Rows from block 3 of a small multi-label image tagger, named by matrix and row number. Rows with one number within an expert belong to one neuron, the router's apart. Each number is 128 + 24 x the weight over its row's rms, rounded and kept within 0 to 255. All counts start at 0.
Before each expert's rows are labels from the 100 images, of 14976, where the router gives the expert most weight on average: "patch colour" is the nearest of a few named colours to the mean colour under the peak. Only what is clearly more common there than usual is listed. The data: histories of elementary cellular automata, time running down. In brackets: how many of the 100, against the usual share in percent.
# router: router (model.blocks.3.mlp.router.weight, 16x192, trained with AdamW), inputs 64-127
# up: expert up (model.blocks.3.mlp.up, 16x192x192), inputs 64-127
# down: expert down (model.blocks.3.mlp.down, 16x192x192, transposed), outputs 64-127

# expert 8
patch colour: black (100 vs 19.8)
router.8 [173 135 173 123 128 134 154 122 136 124 157 129 116 107  84 129  90 139 142 122  80  87 150 130 108 100 112 132 181 142  79 184 131 102 157 149 109 131 108 167 127  85  91 118 154  96 127 106 134 114 103  98 128  99 135 180 107 113 197 155 111 107 110 136]
up.0 [ 90 139 127 129 131 132  84 158 128  90 156 163 115 131 142 104 118 101  88 163 103 167 109 119  83 139 139 146 123 108 133 121 141 155 114  73 138 136 147 113 142 151 150 128 121 142  91 126 165 140 142 114  95 119 113 102 185 111 141 165 107 149 129 164]
down.0 [125  82 121 135  77 157 135 109  99 102 117  90 146  73 160 116 124 125 110 171 125  93 115 134 149 155 122 119 137 126 116 160 169 139 191 146 119 116  68 133 109 142  88 146 105 124  93 125 131 159 113 127  84 138 142 127 144 145 160 113 171 155 148 158]
up.1 [150 171 104 122 110 190 133 139  95 162  99  98 113 134 137 142 124 111 127 108 113 143 147 128 138 124 117 102 121 152 121 147 118 143 116 168 159  85  91 162 134 102 112 124 174 126 147 138 111 178 136 121 193 103 152 148 158 126 145 132 126 112 103 140]
down.1 [156 121 185 170 118 102 110 165 177 117 149 140  94 128  71 121 113  99 132 137 120 120 122 115 133  92 159 147 115 133 153 125 112 139 143 169 137 111 181 160 123 136 126 165 146  88  97 125 140  96 119 130  87 130 105 115 101 170 106 119 114 121 127 141]
up.2 [152 157 114 140 113 174 156 146 122 147 112 132 137 188 136 129 132 128 154 116 167 139 115  95 119 134 140 114 120  82 105 173 105 138 109 109  95 138 129 132 180 108 140 124 100 125 123 112 121 154 120 118 129 129 166 141 145 135 155  94 144 121 148 124]
down.2 [108 142 121 100  71 134 131 124 168 106 114 136 101  99 141 107 133 169 106 180 147 158 131 159 153 173 133 142 140 143 128 138 140  92 185 122 173 143  94  86 114 148 114 127 172 141 161 132 174 133 133 104 145  88 107 101 110 128 133 157  87 137 143 113]
up.3 [121 141 111  98 107 138 145 107 155 109 120 110 125 136 135 150 156 108 128 132 138  74 104 127 138  89  88  88 151 117 117 155 115 133 157 106 173 150 132  93 133 110 127 173  98 144 122 113 153 115 113 104 119 120 139 152 148 164 140 159 127 168 148 125]
down.3 [165 117 125 144 131 139 137 118 112 119 110 157 111  76 152 122 150 169 165 115 134 109 110 131 141  92 143 118 114 122 112 129 137  99 112 146  89 112 140 133 185 121 105 108 133 101 132 112 132 127 101 144 110 137 159 134  89 109  90 185  92 111 139 132]
up.4 [122  86 117 119 159 127 106 102 139 103 155 141  95  88 105 132 110 114 164 127 134 114  98 110 107 139  90  99 131 148 125 141 121 119 144 128 146 101 159 113 139 133 120 159 127 126 150 112 167 102 134 137 130 180 133 168 127 171 121 157 108 179 149 142]
down.4 [134 161 122 134 108 164 119 153  84 125 114 113 134 151 132 120 123 182 121 124 115 169 148 108 176 116 114 132 147 131  95 137 145 124 140 163 113 158 149 104 118 141 154 152 137 128 101 114 146 135 141 133 133 131  91 115  81 125  82 130 117 103 160 127]
up.5 [132 129 125 108 142 116 119 150 123  94 127 148 125 100 143 144 148 108  99 114 125  97 141 148 110 120 153 161 117 124 134 141 114 132 138 172 138 108 159 161 148 156 165 158  82 120 132 101 128 108 175 131 156 122 128  97 136 168 100 111 141 192 119  92]
down.5 [ 99 114 144 159  98 126 166 114 138  97 191 141 122 154 135  84 119 162 127 122 160 160 143 120 156  93 122 107 124 170 137 123 129 115 126 145 127  97 113 123 112 163 123 132 118 102 152 119  96 168 121 120 157 106 151 127 105  96 161  91 118 153 144 141]
up.6 [136 154 143 126 135 113  89 148 121 160 129  96 141 105 100 149 121 123 132  64 160 106 144 127 140 158 131  91  95 140 138 170 125  97 127 128  87 137 148  90  95 102 135 145  67  87 149 123  99 101 136 131 142  89 147  91 143 146 186 116 136  91  98  97]
down.6 [128 109 163 134 133 120 160  63  95 160 128  87 133 111 163 128 122 117 109 105 147 122 131 160  74  90 113 100 134 184 125 126 167 119 135 109 104 138 128 126 157 142 113 128 113 156 109  83 126 120 107 100  82 136 160 152 142 135 142 137 146 106 128 179]
up.7 [140 120 121  99 110 126 165 162 130 127 126 106 133 115 171 103  75 127 171 185 120 116 117 136  97 133 157 155 168 141 173 123 112 117  95 133 172 141 140 163 155 125 133 121 149  99 180 129 129 162 149  99 137 111 143 122 115 139 122 161  84 124 101 122]
down.7 [123 137  94 131 130 129 116 126 168 154 119 122 140 127 121 108 146 133  71 131  97 125 158 106 135 111 113 121 120 187 133 108 152  75 143 132 122 155 130 135 111  98 132 124  52  80  95 129 139  90 110 131 149 153 119 154 111  96 176  74 176 119 123 109]
up.8 [151 113 178 154 154 147 138 160 137 107 117 171 136 118 124 108 169 142 119  77 126 169 138 145 132 123 140 127 123 128 100 142 125 145 129 129 121 138 171 126 143 102 122 122  99 115  82 130  82 134 149 131 122 159 106 114 126  98 138  79 111 141 126 142]
down.8 [172 132  98 105 121 102 115 120 127 151 118 108 129 118 122 128 121 143 162  90 125 141  96 126 113 115 134  61 135 115 127 132 131 113 115 113 106 160 133 112  86 125 162 110 129 165  91 125 110 153 149 156 153 146 114 150  90 120 111 142 118 135 169 155]
up.9 [138 173 143 115 102 132 157  64 108 149  87 136 128 123 128 121 128 102 133 168 145 151  99 163 136 113 132 143 137 150 101 134 156 145 166 148 144  90 103 134 107 101 136 143  90  64 101 137 110 137 126 129 178 150 103  95 108 126 152 123 164 159 108 151]
down.9 [107  99 105 103 156 135 152 184 123 144 144 111 143 170 145 151 128 121 113 130 132  97 149 107 108 111 162 148 135 116 164 126 124 106 113 145 150 113 131 162 115 161 141 115 109 118  88 124 118 126 130 152 117 141 135 162 127 137 131 122 108 101 155 135]
up.10 [153 122 130 118  97  99 122 132 137 148 108 109 126 123 101  82 124 129 139 161 150 124  97 143 114 116  96 128 111 157 116 139 134 119 100 109 141 126 130 131 108 106 136 118 171 121 159 138 123  93  99 119  81 109 148 122 144  62 167 168 122 138 143 109]
down.10 [155 128 110 155 137 113 134 129 142  92  98 130 121 124 184 138 102 133 129 132 110 104 164 133 114  91 145 115 148  79 125 146 136 154 159 125  75 143 133  99 115 113 121  82 155 157 108 142 142 125 155 113 134 139 153 138  94 149  92 113 124 142 113 178]
up.11 [145 112 107 104 107 123 148 104 117  96 123  95 131 135 125 157 106 140 138 155 124 117  96 107 165 181 101 106 103 133 155 126 126 165 149 127 134 121  91 110 117 119 118 157  97 151 125 118 130 104 163 139 134 131 131  91 168  78 107 115  97 121 132 159]
down.11 [102 125 196 121 147 130  96 137 131 151 138 125 103 109 120 107 142 155 153 168 122 107 116 100 128  81 137 102 100 166 134 142 123 123 103 134 139 146 112 134 175 172 140 106 117  85 162 158 124 146 126 123  81 147 128 106 134 115 159 158 116 112 150 125]
up.12 [131 100 130 149 161 114 102 146 122 111 128 105 136 132 125 132 175 125 153 106 111 124 139 117 135 129 140 158 126 125 151 119 132 143 108 102  85 130 126 118 158 103 166 153 140 104 181 123 124 152 177 139 108 143 144 120 147 100 113 109 101  96 120  81]
down.12 [156 162 137 140 157 125 164 148 155 150 130 110 119 120 134 129 130 146 136 160  89 144 150 102 142 142 130 115 126 121 135 123 110 124 130 107 122  92 177 138  88 127 121  97 149 104 120 187 128 164 144 157 110 157  91 132 112  99 136 138 145 125  92 112]
up.13 [163 119 125 114 146 155 145 109 169 119 121 145 139 118 160 103 169 170 107  88  98 131 108 119 168 105 115 169 127 129 118 173 124 109 105 110 139  91 125 131 113 134 153 109 148 162 130 109 152 142  69 154 174 120 136  77 100 110 156 102 112 111 140 178]
down.13 [133 167 150 126 115 130 109 142 143 145 100 156 159 139 114 142 129  79 161 104 141 103 125 132 125  80  90 110  71  90 191 107 121 162 130 127 150 128 108 116 137 131 110 117 137  82 123 144 155  99 144 145 188 118 124 159 107 154 111 125 180 108 127  77]
up.14 [150 137 148 168 103  83 136 132 149 169 101 147 140 167 114 144  82 154 142 110 125 128 115 128  93 161 130 137 148  86 141 145 172  94 125  83 130 125 129  93 159 130 134 138 102 110  91 135 152 130 135 136 162 155 141 101 165  97 114 112 169 126 130 144]
down.14 [139  83  95  96 136 144 120 115 123 180 121 121 168 101  96  90  86 109 167 116 114 117 136 158 129 154 104 148 138 119 133 151 151 113 107 128 111 155 109 119 106 130  96 115 129 167 123 138  73  98 137 143 134 172 135 133  83 122 141 127 136 129 140 118]
up.15 [ 94 147  68 155 105 156 128 146 164 107 151  90 140 134 111 115 156  92 161 140 113 154 114 187 109 142 124 105 132 152 159 106 127 128 118 145  98 127 107 108  82 159 130 118 126 157 159 151 129 179 128 172 126 108 108 140 109 146  96 147 134 153 117 141]
down.15 [136 125 106 117 180  94 123  98  86  90 125 109 148 129 109  99  77 106 151 173 101 104 143 163 157 138  85 102 161 120 105 137 145 135 156 157 144 115 131 139 110 131  97 156 133 128 122  91 111 160 130 126  74 164 119  80 142 148 120 144 122 136 121 148]
up.16 [162 132 120 150 127  98  99 121 162 167 145 111 138 139 102 139 147 179 143 115  83  98 114 187 166 123 141 140  77 132  80 154 101 157 129 143 148 134 148 101 113 136 136  98 118 126 116 133 146  67  93 157 152  95 154 113  74 151 124 143 125 132 161 123]
down.16 [ 96 139 133 116 154 180 125 129  96  78 141 118 104 139 114  97 121 100 118 116 186  89 106 103  87 113 110 161 120 124 103 147 133  62 134 148 116 152 131 132 145  92 158 177 131 123 117  73 127 143 147 145 123 161  97 147 115 144 143 101 140  98 107 148]

# expert 14
patch colour: black (100 vs 19.8)
router.14 [ 90 163 142 169 146 133 136 133 112 155 142  94  87  89  91 128 133 131 143 142 100 130 146 126 165  85 113 127 134 123 110 154 150 134 155 159 106 134 157 138  84  76 122  93 132 132 131 126 123 122  88 126 168 125 155 179 139 158 143 162  93 112 131 141]
up.0 [113 142 153 111 120 126 107 103 135 134  99 134 125 143 149 117 132 137 134 146 109 141 140 136 163 144  89 127 100 111 150 175 107 157 120 115 140 106  99 150  84 102 168 129 107 140 167 111 111 124 160 129 111  84  71 101 148 102 123 169  96 102 126  87]
down.0 [162 155 123 106 134 129 135 102 133  95 137 113 175 117  84 105 153 103  97 111 123 145 126 118 101 112 162 120 162 138 144 136 119 129 129 117 133 141 121 106  92 149 138 161 115 114 147 162  98 163 161 105  91 176 129 115  86 134 142 115 108 108 136 114]
up.1 [115 152 102 105 151 110 147 111 137 106  93 110 110 101 148 116 111 112  99 116 121 151 146 116  43 148 145 119  99 153 117 121 154 148 155  85 104 148 131 154 129 152 110  99  83 133 136 177 116 106 151 133 167 146 140 149 121 107 133 147 149 149  93 126]
down.1 [121 108 120 154 120 141 160 165 177 146 136 104 104 157  90 121 115  75 100 158  87 120 128 113 106 120 159 118 149 135 103 123 122 130 125 136 165 124 163 142 107  86 175 132 161 173  89 135 128 136 124 164 117 133 147 113 107 124 106 133 115 101 127  92]
up.2 [138  80 152  87 176 131 111 118 115 120 129 111 116 117 147 180 124 111 148 142 139 117 139 118 148  99 117 102 131 104 119 129 148 147 169 125 132 101 158 114 158 137 116 106  92 145 133 152 101 166 100 166 146 139  74 120 159 132 106 119 149 137  90 119]
down.2 [104 129 143 147  94 116 130 114 160 126 117 136 154 135 127  87 156 120 108 149 129 129 111  93 144 168 114 122 131  91 106  86 118 138 153 143 105 124 101 108 107 122 130 103 106 104 119 123 152 114 145 108 112 157 133 159 111 152 121 104 127  97 157 139]
up.3 [ 93 178 133 144  97 110  95 117 135 140 119 121 134 143  99 113 129 115 134 146  95  92  95 126 104 134 122  86 127 119 129 119 157 144 170 137 151 165  96 108 106 165 122  97 136 151 129  89 174 109 129 133  86  75  98 124 130 155 175 126 167 157 125 145]
down.3 [143 104 155 187 142 154 157  64 114 164 114 144  95 124 147 142 129 112 126 102 118 175  83 100  90 122 142 147 147  99 116  91 124  95 154  88 137  99 212 145 123 137 168 142  97 115 125 126 108  78 127 100 141 140 142 145 132 144 111 141  74 117 122 131]
up.4 [ 96 112 122 151 121 119 117 101 149 133 129 145 122 112 131 129 141  93 173 149 145 113 135 136 147 133 129 127 102 152 149 118 135 140 110 142 160  58 127 176 114 133 105 157  42  97 127 164 118 117 132 138 132 201 113 135 122 136 149 128 113 161 131  70]
down.4 [154 127 117 151 132 150 123 152 112 115 102 149 138  99 134 165 136 170 113 133  93 103 137 159 123 131 144  99 137 121 116 146 102 119 173 120 144 118 135 133 155 119 147 108 173 135 166 130 123 149 163 156 134 157 173 122 115  96 154 118 124 127 139 118]
up.5 [190 106  70  99 130 163 145 102 163 124 155 144 133 103 113 144 120  93 114 145 138 111 105 106 147 125 133 129 137 114 104 171 142 166 149 135  97 118 166 137 109 113 144  83 127 114  87  85  88 140 126 180 129 124 111 162 171 133 143 119 116 143  99 123]
down.5 [ 97 140 184 108 144  93 136 128 112 129  91  93  98 155 135 167  59 139 125 160 173 137 115 113 145 115 121 150 147 140 110 131 107 107 156 130 122 151 128 123  86 128 144 119 176 123 110  76 135  90 140 119 124 138  72 106 131 108 146  90 172 135 117 137]
up.6 [109 151 141 155 142 142 122 161 103 135 130 131  99  93 129 109 104 147 141 142  48 162 130 165 144 151 147 105 129 131 116 176 132  91 120 114 149 111 170 141 148 119  97 129 120 145  79 131 100 110 113 148 124 126 177 137 144 107 120 105 119 123 124 142]
down.6 [145 148 136 115  94 133 125 127 139 119 135 130 128 139  93 133 140 131 176  65 167 101 132 115 117 122 155  96  69  93 163  88 128 168 148 137 144 135  94 120 115 132 150 144 130 119 109 131 185 129 129  89 163 101  98 129 103 129 119 149 103 146 127  86]
up.7 [101 139 152 110 113 145 141 120  93 138 107 114 140 136 140 139 128 169  88 111  85 171 104 121 105  98 150 192 144 112  99 106 138 128 108  96 129 100 143 121 140 145 105 112 118 129 138 164 110 116 133 144 116 128 152 136 111 140  94 137 128 113 120 123]
down.7 [146  98 108 111 166 116 122 130 119 105 127 161 144 130 138 117 153 111 119 136 135 102 109 117 139 122 138 156 141 116 113 132 130  99 131 148 143 105 152 152 129 122  96 175 153 101 116 153 122 103 142 129 184 132 127 121 126 109 113 168 101 152 202 116]
up.8 [123  63 146  91 109 129 113 139 166 119  75 164 140 103 132 102 143  83 144 137 131 106 149 102 164 120 115 139 123  97  95 121 104 154 156 128 162 104 129 129 102 152  95 146 117  97 170 108 143 113  81 117 100 107 105 139 135 132 126 132 101 144 154 187]
down.8 [124 155  97 137 149 169 123 105 132 123 151  60 124 103 166 163 114 120 115 149 163 106 103  83 136 115 175 154 142 119 177 143 134 130  91 134  95 180 128 151 127  98 157 100 167 131  93 137 157 107 179 145 121 113 122 129 124 102 137 126 105 154 135 119]
up.9 [164 156 131 123 125  96  85 141 116 117 159 109 169  80 121 144 108 117  91 154 169 152 140 132  99 135 120 139 128 121 131 130 157  66 108 111 161 138 138 139 107 132 120 101 157 120 151  90 166 167  92 119 158 129 116 156  97 153  74 125 146 138 119 153]
down.9 [ 80 123 110 128 162 198  93 115 117 129 101 133 110 137 147 155 128 143 150 151 114 134 189 107 173 115 142 163 136 131 107 145 153 140 146  94 117  69 124  95 126 156 112 169 136 172 121 122 139 133 131 128 135 140 126 109 134 115 113 147 145 159 126 123]
up.10 [139 128 129 134 147 128 174 149 130 136 164 132 145  91 160 137 164 137 139 121 121 111 109 127 101 141 144 111 171  99 127 130 131 114 125 150 100 174 131 161 103 101 133 144 120 123 142 130 123 138 134 135 129 146 124 112 171 156 179  85  93 140  73 122]
down.10 [ 76  72 125 134 167 177  99 112 140 113 118  80 134 130 112 137  69 121 116 132 120 106 107 154 142 142 114 127 125 135 130 188 136 138  92 132 178  84 110 140 158 130 130 123 122 138 156 118 109  87 150 126  97 126 189 137 106 116 112 134 171 105 154 126]
up.11 [128  88 148  99 154 150 144 119 160 102 121 142 124 138 114 197 115 107 115 110 121 130 154  96 158 169 123 117 118 136 101 149 107 114 114 151 125 119 140 124 134 176 187 149  93 101 107 139  88 106 156 163 126 168  86 105  93 112 131  86 132 127 147  89]
down.11 [139 135 138 152 133 138 124 120 115 145 156 160 150 129  80 143 121 122 126 148 107 141 117 141 112 140 136 158 135 131 149 171 152  77 123 138 135 130  82 165 170 152 159 100 114  92 194 108 118 123 168 102 145 124 123 125 101 134 143 154 129 149 119 134]
up.12 [121 145 150 156  92 148  64 112 127 150 120 131 184 132 157 104 132 127 137 162 137 117 137 108 146 160  98 131 114  72 116 111 131 127 107 130 118 130 160 134 119 112 128 130 151 138 117 101 150 124 128  67 145 114 137 133  94  97 143 118 122 105 189 165]
down.12 [167  98 154 113 155 107  85 139 156  92 115 110  99 126 123 154 108 126 130  98 114 170 119 155 105 159 142 133 118 139 119 124  90 146 123 132 150 128 111 116 145 156 108 164 137 183 152 170 130 137 153 151 124  76 153 119 137 179 116 111 172 137  98  75]
up.13 [103 128 134 155 139 134 107 117 135 136 124 118 127 136 127 115 168 157 148 175 120 143  62 113 138 139 131 118 103 142 102 124 133 122 121 142 111  84 122 143 164 140 101 161 116 107 146 145  98 139 143 131 117 131 121 153 136 132 135 114 123  96  65 156]
down.13 [175 116 106 116 163  92 146 138 157 135  98 122  90 108 112 122 148  99 163 130 133 114 136 100 116 134 111 169 105  89 137 135 126  98 100  78 151 196 129 118 105 137 148 159  92 122 116 126 159 153 127 119 124 106 158 102 173 150 129 151 150 125 106 120]
up.14 [129 123 128 121 169 145 101 104 106 144 121 131  69 100  63 155 143 153 115  93 136 152 121 151  82 103 153 158 136  90 129 125 130  99 140  91 125  86 147 142 141 123 145 116 117 149 136 142 152 107 131 108 133 148 153 137 146 147 127 151  81  98 126 125]
down.14 [116 169 163 135 130 144 150 124 149 134 100  93 178 152 158 115 120 166 108 114 171 124 103 160 178  96 155 110  98 148  98 124  99 171 114 128 166 141 137 120 102 145 122 114 111 162 134 120 137 117 113 110 140  93 146 112 105 143 126 103 151 139  97 102]
up.15 [121 102 134 100 101 135  77 156 147 150 153 104 168 150 130 125 112 169 149 135  97 116 147  98 154 136 160 127 116 135 174 137 140 154 158 155 130 122 103 114 116 174 113 136 108 170 130 144 177  87 108 131  64 161 135  95 142 135  98 140 108  90 102 119]
down.15 [112 153 121 106 163 153 133 102  91 114  97 150 106 119 128  77 154 105 103 129 132 111 141 143 134 144 117 147 156 113 162 122 115 115 114 150 159 161 118 131  86 137 150 144 147 116 150 127  86 145 160 108 148 134  88 111 134 103 131 107 119 122 145 113]
up.16 [ 96 126 122 136 140 133 139 146 134 129 131 142 148 112 151 141 159  98  98 115 130 108 160 138 176 130 138 173 112 189  90 194 108 115 155 110  97 150  77 152 128 102 118 115  75 168 109 145 116 133 163 120 148 110 121 109 148 172 117 128 137 121 161 152]
down.16 [122 150 131  74 130 100  89  85 104 127 125 113 110 130 133  97 149 102 145  50 111 168  97 102 130 137 165 108 164 138 120 138 151 120 103 130 156 123 131 130 115 127  79 115 163 106  95 121  82 152  97 162 167 148 102 140 132 167 122 104 112 144 104 172]

# expert 10
patch colour: white (56 vs 6.7)
router.10 [128 119  95 162 156 108  74 127 160 152 141  85  92 134 153 102 102 117 117 121 159 114  94 130 168 144 114 125 118  78 140 147 134  98 102 135 112 145  73 127 169 108 143 119 125 116 132 151 120 105 124 134  89 128  83 131 162 117 127 119 128 132 117 172]
up.0 [145  72  78 107 135 131 162 141 108 142 164 139 127 150 154 166 113 114  87 112 132 153 142 155 119 151 130  97 158 151 149 138 152  98 172 106 118 147 115 174 130 125 112 152 143 163 140 113 124 133 114 113 142 136 165 119 100 104 138 142 106 138 132 127]
down.0 [107 141 155 110 135 147 103 116 139 177 130 109 144 121 109 133 150  97 146 120 118 109 162 123 162 112 121 129 127 105 132  84 125 137 129 156 115  82 133 182 118 157 133 133 139 152 114 112 100 161  97 134 120  87 132 108 168  96 108 123 105 105  94 121]
up.1 [128 151 117  74 129 123 141 145 154  86 157 131 152 115 120 102 128 143 132 120 120  91 149 129 141 153 107 141 116  89 124 123 126 138 136  95 117 179 122 156 139 105 105 122 127 135 113 113 146 125 125  95 116  87 168 181 101 160 115 138 130 169 164 136]
down.1 [130 124 102 159 151 122 141 116 104 101 110  88 133 186 135 138 113 124 108 157  98 100 146  91 135 101 154 115 143 128 102 161 123 112 121 103 120 160  88 146 170 130 133 111 123 149 138 158 114 130  85 110 130  93 117 127 121 122 142 165 140 101  91 183]
up.2 [132 122 112 112 124 140  91  74 115 167  96 146 154 123 158 102 133 150  96 118  60  80 158 178 118  81  97 153 145 138 127 179 161 157 136  86 149 124 125 109 120 128 111 136 151  98 154 119  98 145  97 126 136 118 182 136 136  90 134 133 148 143 111 101]
down.2 [104 165 109 157 115 141 126 114 121 127 160 155 112 159 126 149 152  98 127 129 164 120 110 152 159  96 131 132 109 116 170  90 118 154 110 177 152 123 106 138  62 123 156 128  94 114 139 164 129 138 108 124 112 129 123 102 189 171 166  98 124 115 104 150]
up.3 [127 116  69 102 148 112  77  85 129  89 117 147 129 144 127 139 163 115 111  96  92 144 164 159 148 133 108 206 122 140 165 108 108 141 126 133 129 112 157 108 161 127 100 151 112 110 113 134 151 115 138 115 103 125 124 125 123 150 130 152 103 123 125 141]
down.3 [114 164 164 187 137 134 163 132 159 131 120 170 113 140 123  78 135 127 172 135 133 115 107 151 155 100 159  85  99  91 121 155 155 162 130 120 155  96 127 116 107 131 124 134  97 142 107 125 105 107 115  99 146 137 168 107 140 124 131 132 167  94 128 125]
up.4 [119 156 138 167 130 106 137 154 138 172 143 112 110 149 145 128 141 128 127  76 118 132 116 164 111  93 131 154 126 125 134 109 150 123 137 141 123  73 112 145 163  99 105 159 113 162 133 139 125 125 109 122 104 112 140 131 116 116 101 102 134 145 154 141]
down.4 [101 113 155 138 156 161 121 137 105 106 152 153  69 134 114 151  98 125 127 148 144 133 139 141 114 116 113  89 160 156 156 154 136 125 134 100 127 152 119 106 157 155 124 114 137 166 116  96 150 142  96 125 140 120 126 134 141 121 123 124 161 155 131 140]
up.5 [119 140 135  98 137 113 122 142 128 120 166 148 149 100 112 163 143  94 147 127 108 112 116 111 155  70  88 137 128 133 135 124  92 164  99 102 119 103 111 117 119 148 119 116 139 116 173  94 127 146 144 107 127 206  98 163 154 152 133 120 167 116 118 106]
down.5 [132 158 105 131 170 122 137 132  89 129 101 102 131  85 161 101 120 150  92 132 146 156 138 119 156 125 130 138 170 126 148 104 114  81 150 125 150 126 139 144 113 115 141 141 151 116  93 149 140 121 152 121 134  98 128 109 215 130 140 136  99 104 139 142]
up.6 [143 113 111 101 101 112 119 136 146 156 117 164 114 143 117 100 139 150 107 104  91 170 120 129  72 126 124 109 141 146 124 104 102 127 119 115  93 139 132 110 129 116 108 132 112 121 173 139 119 141 111 127 165 122 121 121 133 124 120 119 143 143 139 125]
down.6 [156 105 126 111 141  92 133 145 128 139 120 100 119 100 148 128 144 129 132  68 125 160 130 136 108 171 118 124 110 111 106  94 128 170 106 116 143 149 120 131 166 149 146 134 102 126  89 132 113 118 119 131 154 159  75 108 104 107  81 134 146 121 109 123]
up.7 [100 156 129 126 129 106 123 148 138 105 105 104 110 119 102 105 130 136  97 139  92 132 160 129 147 121  56 125 119 135 148 146 142 136 123 133 108 120 137 132 161 106 104 135 118 136 144 133 113 143 189 129 154 112 118 129  99 137 135  79  94 101 122  87]
down.7 [169 109 149 114 123 118 136 128  92 155 134 125 127 107 113  84 105 134 128  67 104 134  71 123 153 119 179 119 118 131  74 147 118 121 191 156 158 144  96 153 110 104 141  86 124 198 143 150 127 151 127 131 135 147 108 120 112 105 116 116 111 135 174 138]
up.8 [171  96 144 126 123 161 144 123  97 125 115 153 154 130 152 138 181  85  97 145  98 129 178 159 140  73 121 139 126 132 144 179 151 119 119 101 122 175 193  91 113 134 126 145 107 104 134 145 110 120 128 119 146 107 123 112 110 133 116 130 119 113 121  97]
down.8 [122 141 118 136 135 114 120 113 123 124 157 143 129 115 128 115 162 121 125 170 115 108 133 140  87 107 143  92 103 121 115  80 107 128 111 149 138 117 157 153 113 116 162 110 138 161 121  79 111 116 139 140 114 159 143 166 175 159 144 164 134 127 137 139]
up.9 [ 78 130 153  91 102  98 115 133 144 123 149 111 119 182 118 139 142 113 116 123 164 102 175 117 129  78 165 109 110 109 154 120 125 119  97  87 144 129 131 121 114 130 175 144 125 120 131 119  87 171 134 120 131 107 118 111 150 142 151 124 146 108 115 123]
down.9 [141  84 152 101  99 143 140 123 136 129 130 118  88 131 172 166 118 177 154 122 119 148 132 130  92 139 116 183 119 176 133 125 187 103 124 100 134 138 111  80 105 127 138 116 148 116 141 152 172 121 112 147  92 139 156 156  87 129 104 130 188 156 135 123]
up.10 [139 144 117 126 127 125 160  98  92 129 123 156 130 113 129 119 140 118 144 152 132 159 149 130 137  88 104 118  99 118 132 130 127 143 120  89 112 121 121 127 136 148  87 123 138 108 135 132 145 108  98 120 146  81 159  98 117 115 120 142  65 116 131 110]
down.10 [142 109  86 159 131 160 140 126  89 142 113  92 136 151 127  93 108 113 144 132 175 128 156 148 112  99 137 136 121 107 112 117 135 153 130 144 116 111 132 141 109  77 139 155 152 108 149 118 121 114 182 106 150 178  86 149 171 103 106 129 151 128 123 144]
up.11 [111 109 202 107  90 147 100 128 160 110 135 124 146  91 149 132 120 167 100 134 151  66 107 121  58 131 168 120 117 107 130 123 128  72 131 112 171 103 133 135 128  81 151 136 116 102 123 137 124 108 157 100 124 108 118 150 127 128 129 145 147 155 153 128]
down.11 [122 147 156  97 153 113 117 166  82 151 155 149 144 143 115 141 113 129 145 183 155 142 153  81  73  90 132 152 117 121 129 136 116 133 137  90 101 117  89  98 140 160 120 106 137 131 160 146 191 165 151 139  88 155 105 119 113 141 126 112 160 148 133 165]
up.12 [142 157 116 136 102 147  97 148 115 133 126 149 168 100 120 140  87 101 159 106 129  75 128 156 133  83 162 135 161 117 146 120 126  98 138 134 127 158 116 125 145 141 149 111 155  85  98 134 120 105 125 130  85 149  88 136 108 119 160 136 151 133  99 139]
down.12 [153 106 112  89 114  92 143  90 176 177 134 132 137  80 172  96 140 190 117 157 131 145 100  95 154 164 140  87 148  92 134 143 124 115 152 100 131 106 149 123 120 106 107 126 103 127 168 120 154 106 154 167 128 121 127 117 127 143 140  79  95 112 123 148]
up.13 [139 127 188  92 118 154 154 126 106 151 160 146 137 105 167 105  71 162  93  97  98 140 112 120 168 183 133 188 109 170 109 139 127 141  83 150 130 118 145 154 124  94 117 129 132 148 125 133 109 106  93 108 161 128 124  88 153 112 170 122 102 148 128 107]
down.13 [ 77 110 160 120 158 118  81 146 150 159 132  98 137  74 107 103 129 170 116 167 138 197 121  93  69 130 130  82 136 150  87 128 112 126 127 133 134 109 115 131 117 124 131 101  95 153 173 151 153  94 162 134 114 134 132 117 154 142 153 137 129 132 146 117]
up.14 [156 124 167 103 104 130  97 101 145 111 129 148  90 125 132 153 102 105 156 146 135  92 116 126 139 138 106 142 144 113 147 146  95 190  75  98 121  99 125 144 135 152  95 162  83 103  95 141 127 128 197 101 156 115 164 129 144  85 142 158 101 131 113 118]
down.14 [127 189 145 125 132 127 128 126 116 162 119 176 122 161 109 141 148 133 101 132 115 139 128 122 121  99 143 162 152 129 140 101 169 146 165 132  87 151  92 115 144 113  88 140 118  96 123 122 137 146 154 135 154 136 126 117 131 156 118 132 200 169 130 135]
up.15 [118  82 121 129 100 136 109 165 122 133 108 123 148 140 113 104 103  87 154 106  79 158  84 145 116 155 129 129  90 148 152 107 173 106  91 129 141 120 116 156 143 120 132 170 139 119 135 153 132 126 133 138 129 133 160 118  97 152 142 152 109 111  96 131]
down.15 [146 120 157 122 124 103 140 130 148 129 153 131  97 144 139 162 147 146 106 131 129 121 130 158 102 189  92 114 125 105  91 112 125 152 138 101 165 112 117 149  94 175 123 125 165 114 147 162 137 140 153  96  77 149 106 129 124  92 160 131 127 107 154  89]
up.16 [127  95 121 127 127 115 105 132 131 140 130  99 150 151 117 108 147 105 121 109  82 121 103 153 145 140 113  98 178 108 132 162 112 159 146 140 140 136 148 135 142 114 108 136 166 168 120 165 179 110 183 165 158 115 144 120 140 125 145 121 103 116 114 171]
down.16 [167 128 151 177 107 150 111 145 123 155 108 148 153 112 102 129 131 113 168 141 170 111 140 128 172 127 139 190 143 122 155 107 142  69 103  98 125 152 165 134 130 101 115 130 108 107 154 152 115 140 140 103 128  84  93 109  96 114 133  97 130 110 130  92]